A small image FSQ autoencoder, trained from scratch.
Model: 32-pixel images, encoder arch densenet, encoder norm batchnorm, encoder activation silu, encoder depths [6, 8, 11, 6], decoder norm batchnorm, decoder activation silu, decoder widths [48, 48, 96, 192].
Training: muon at rate 0.016, batches of 128.
Data: trained on seven-segment displays showing three digits, 195000 training examples, 7.3 epochs.
Rows from block 13 of the encoder of a small image FSQ autoencoder, named by matrix and row number. Each number is 500 + 40 x the weight over its row's rms, rounded and kept within 0 to 999. All counts start at 0. Numbers have three digits each.
After each channel's rows are labels from the 100 images, of 14976, where the channel reaches its highest value: "top examples" is what is common among them. Only what is clearly more common there than usual is listed. The data: seven-segment displays showing three digits. In brackets: how many of the 100.
# conv1: bottleneck pointwise conv (encoder.blocks.14.conv1.weight, 96x280x1x1), inputs 188-279

conv1.8:521483459525439465522525518501492573442487466528481471533534479510438456485534419534472416526502542488397492495522473493498516488507509539555518487480529472612509441507470608428479542513433520497489476496586527469538538539488484557477399454553547515442531500508504523531528532
top examples: blue glow (51)

conv1.32:448519543466430541485485504475505425496493461493482490553475442438467551470458443567488411502500606571469525534474594446404472503494533397514479517497455473464518515571512501478473452516468510554556497446545494381542571509450534462525527513584494588478433489592445490521462483
top examples: first digit: 1 (31)

conv1.61:426516495531549526504413460453504464506490528485475433483525477471529539480432515490490542521540437524455444491495522462463447561494553470521482463536449589574479423531529525501395491537473509502534456475453470598540421450393449504489596461484430537460499420453506503490491489
top examples: dark on pale (55)

conv1.57:444486470439487493490455529482531474546442528498494503463493464473498549384469406493445548516512463520418428531534489576518464549538508423466498496430491522546504626473496568471457474470442495468463426506440435540477475517497453469444481524454517482520493445477506498530494515
top examples: decimal point (100); white glow (58)

conv1.1:480498556522472446548539522439471495506517583485481412530475560572568512497527511524509486497601511509525458586471539489520554514442567488523462435501515517495499465536549502559552497522480530520433498563413486443490472500473505507487481558527397469473487443615392445426428540
top examples: dark on pale (91)

conv1.63:602489460461487445531545524493412425520407440490426567568511467488516523511511524490431490473429492470512434464480523454499493558476573437469545535481535445417486626460448491473448556491464561556503504462486444476502507454429448516510427534441541503544484487469445521402554543
top examples: dark on pale (86)

conv1.72:594468455518501509393536527583508494517476486521502515438508483585545492484483449512563504436486499467543536482578452489515477477435478533543500547493531478529538491469497462535541479488509518555441565596497394489522522448460480443558534543491523485417488500496513528529486463
top examples: blue glow (49)

conv1.35:432430422560477492472428488509466479512486431452468516496454519545524476520523512475594534526573479505529491553505510459504475425474496571503572457506523582448406537496511578487521505486593490531458478456587619493501461427486509460465410460538494539451479462485481473467506500
top examples: blue glow (37); first digit: 1 (30)

conv1.13:580546536503504571517568468539410477460506500569510551475457461474533523422475434599494509478475477496527474483469540560552456496363451572480500529556490502500539506542452590499605533444530437537481566488451481485495464487475449480508471463571509469489516571545424521606449453
top examples: amber glow (60)

conv1.91:479475517471413502485464556441439521500458500468530556505435448474475513487483484528394509511591539540530542622489546409536444450518564518557494509525488424516534435475459416474526528468452542512508462486451475433452486493482441487537413541537372452516563426426566502410338538
top examples: the digit 2 (89); second digit: 2 (41); first digit: 2 (39)

conv1.4:504507435484451496495519524463502471486533460565476565476505504445619541491493454549441480421404557600629447500493507385573468480515399516563509494426479514471551426495546475462612505527457502524544493521502577461490573461416455440470515518528569525486537515499479491529505458
top examples: white glow (76)

conv1.37:513433491484466479513466550513543446527494480440480496622465442547533462459552518504409542482528545510558512561544527519508374568470600452521440527545458446508500490395460456457519599480470536555500477460559477479445503441512501416473457528482438411484534435526574525443448461
top examples: the digit 2 (70); second digit: 2 (46); white glow (38); first digit: 2 (25)

conv1.75:571468587436510513461533537554452502503477453511504489459424556530589426522459496475474545467563467560541477539536453556488568497415444585444498481469568504456555479509512440525562490451528460429513576419570462503482540493522429515446517499538554456514453525498523500443553520
top examples: white glow (69)

conv1.43:540427513487416503495480490446467533514440472447482489559457508478579441519515461430551436477636533596436421564467507531471479464478550565467558455464444419467530417466480502425471412480495456485491419484518466522558502468512512512453478469482429436422535463500548446435503582
top examples: dark on pale (62)

conv1.14:541514506440473491518494542440459466464473423475528471498510510485373492512525499603466580559514484492481396406510496512559442501437386471510496491567487459506477679462495490495500424526422467515496453499534509445463487516499501437503533447414508533493440534471502483500479561
top examples: dark on pale (97)

conv1.26:476492493484470385515519459520488480523468490499516466553537474551458440489547488539507479488545575499474448484588430509579576524476459513458499500354534496505580492535500449517572444520464557440485555478483493388575569519500444510545478481474494503514542499545512554511529507
top examples: dark on pale (77)

conv1.44:497514460492540479497489477471543473468449475523502515532529516476484477490462585456541585525506386451500559456510415591556513492443523566601607492517520460492634464460510440563527471493523461520477552582429473551423577485486510490515557458502507439522617512486528517506498483
top examples: white glow (51)

conv1.29:545509477472467470478478509495463372551521450491510478505511554515493505449498476544461416476527343423533452484571494488584525483512521654498452432539457581397611458570503547521535529497494611508429485451490488618462477471521518483476500540460468539467443469508497472572479481
top examples: dark on pale (55)

conv1.79:507486506533464489508539465512421539505537554467504492599524406570473490482482547491481477610456527481533446420462513580462448558491478596504470444478477434476548521522458424538555499526494546498450527523472444518449451515489536502525466484478508504470450513453533489515518445
top examples: first digit: 1 (27)

conv1.54:472498523546535509480488483524492504532545447522518563539503513468564425468463490497488501505556487529610453463473515575544512511500525491492478451490497476394585572472452503508520579490462547406406457491497458490482501444452456488466417534421495434505434472533442474559502504
top examples: white glow (49); dark on pale (40)

conv1.90:511431500469551443444520417523502469478495504508505492543510582463555446480553542492488544533393441478498417481506439450542534508441487570498606525484530479505468494522508573453514469566503470523502521512479579566412566505583573471581588480453551527525623515496542549504463575
top examples: green glow (36); first digit: 1 (29); first digit: 4 (27)

conv1.93:521561504448495478540414529416511434472503455492533480481477542429490509413566486496476482483589460530504495513487484560502503463512495457490435476441491515497438395526597600491500423514445467506498474571493533477542561538527499548507523463542485520419474490547447530476516538
top examples: dark on pale (40)

conv1.78:467552519538488484513516470599557549427532488514460543439424376505454451597522521514500510488556500567439557458429547544327431496492523468499471499532494542497395483451481483524489434511546487532481549460459432440529470498513486573538538595466513541472527539594460508472485545
top examples: white glow (73)

conv1.20:504522511539453502488569483475528468434448525553478518449550562556557467523555462520483546536411413486571461489516502455440554504525493489497494422541524470525502502450550513488562530496509414513454490481513418570518448493395550561477477519537536483516519469523465424452598461
top examples: dark on pale (77)

conv1.16:504507503476543474513449520375503471542544518526519471480499479494445519483425479503435503508466538554476540437459552466539596441460427452479468511452458528519441527494533561509425479463463517527488484489547459509519527501537529446512453496406498504460489475478488509496707416
top examples: white glow (75); the digit 6 (58); third digit: 6 (40)

conv1.55:501491552514452509498502522539497512453490501505524460430481517502494450536473472522445451466573505412433463501429462572528450453485462541510469510448467573434482516471462448520503411488443479534509527539500416527470459511476522463549507519502530470429444497535512465472527466
top examples: dark on pale (61)

conv1.80:486489475446505590447528509510519519512488504459426524481520435547503529445542482561432501523591552487441507509552508489494497538427514437519433479411459384501514544540489477412453487521484550531495542457513515381478492506481512489489577410564462486417441562463542419525482516
top examples: the digit 2 (84); blue glow (58); third digit: 2 (44); second digit: 2 (31)

conv1.92:537498476540366479398482524486474536504548495504487556504501407452519533429449491521617452538513570513463485580497466430419477484542462531557478494415475505550532518455520513562501385510519533574500492554653509531546600477493428462553536534559482514397494501425513512471462457
top examples: blue glow (39)

conv1.71:497476460508478458411568478481464477638571443528469529515494529531495504423536474495469446514563440468525506472557443456555489456450464521545473460472602442493504568451548400519576554504524464519453520501571453460516470489533524507526512579599594476436505512436525479392593436
top examples: white glow (44)

conv1.70:457427458537507444503449527430479444519458512501466454555477474510568481452543511522476466533490534491542400553573462468556544477493497456500443447486563522458490462487534512603533524583482508504453487463490542525540538537467522521493475447394529513525516460498466475460559523
top examples: dark on pale (86)

conv1.66:573543471496415476523518511582472534561534508503487446509490441489506396447505487523568535543504513518446494479450430566545495383501567546525501484543513460550441558533514522477479438454447508467535496530535487447498531552561446498483467497511504485529498456485569492450498422
top examples: amber glow (39)

conv1.30:544532496552417413507432498428488579463543499518473447530514429483572524502443522489497485505615553509530441522579489461503483458574467437514472454396467450527509412471473462482427436482518534431500415522515436631491450518489403526463530562504421479416445399395485481429560489
top examples: dark on pale (57)

conv1.85:387500505476491571500461480518563473466485488397549410521492488441487472533521542551469489525468590493485551519504593504533450479506511498529507455480516539401559459526441493504504472551485501543612465449529659568536567512464544515463518508461497587451485501506521410470496458
top examples: white glow (40)

conv1.25:520532533463466476455487508472448497574569460456461575530533542487506379499448508468524442544503489496487445471507620519446364567477606505478440446526494544498603517542513541506444505538481527571486496440458450449422510483573517477511501478488460464491531481507515536513547455
top examples: the digit 1 (85); white glow (38); third digit: 1 (34); first digit: 1 (33)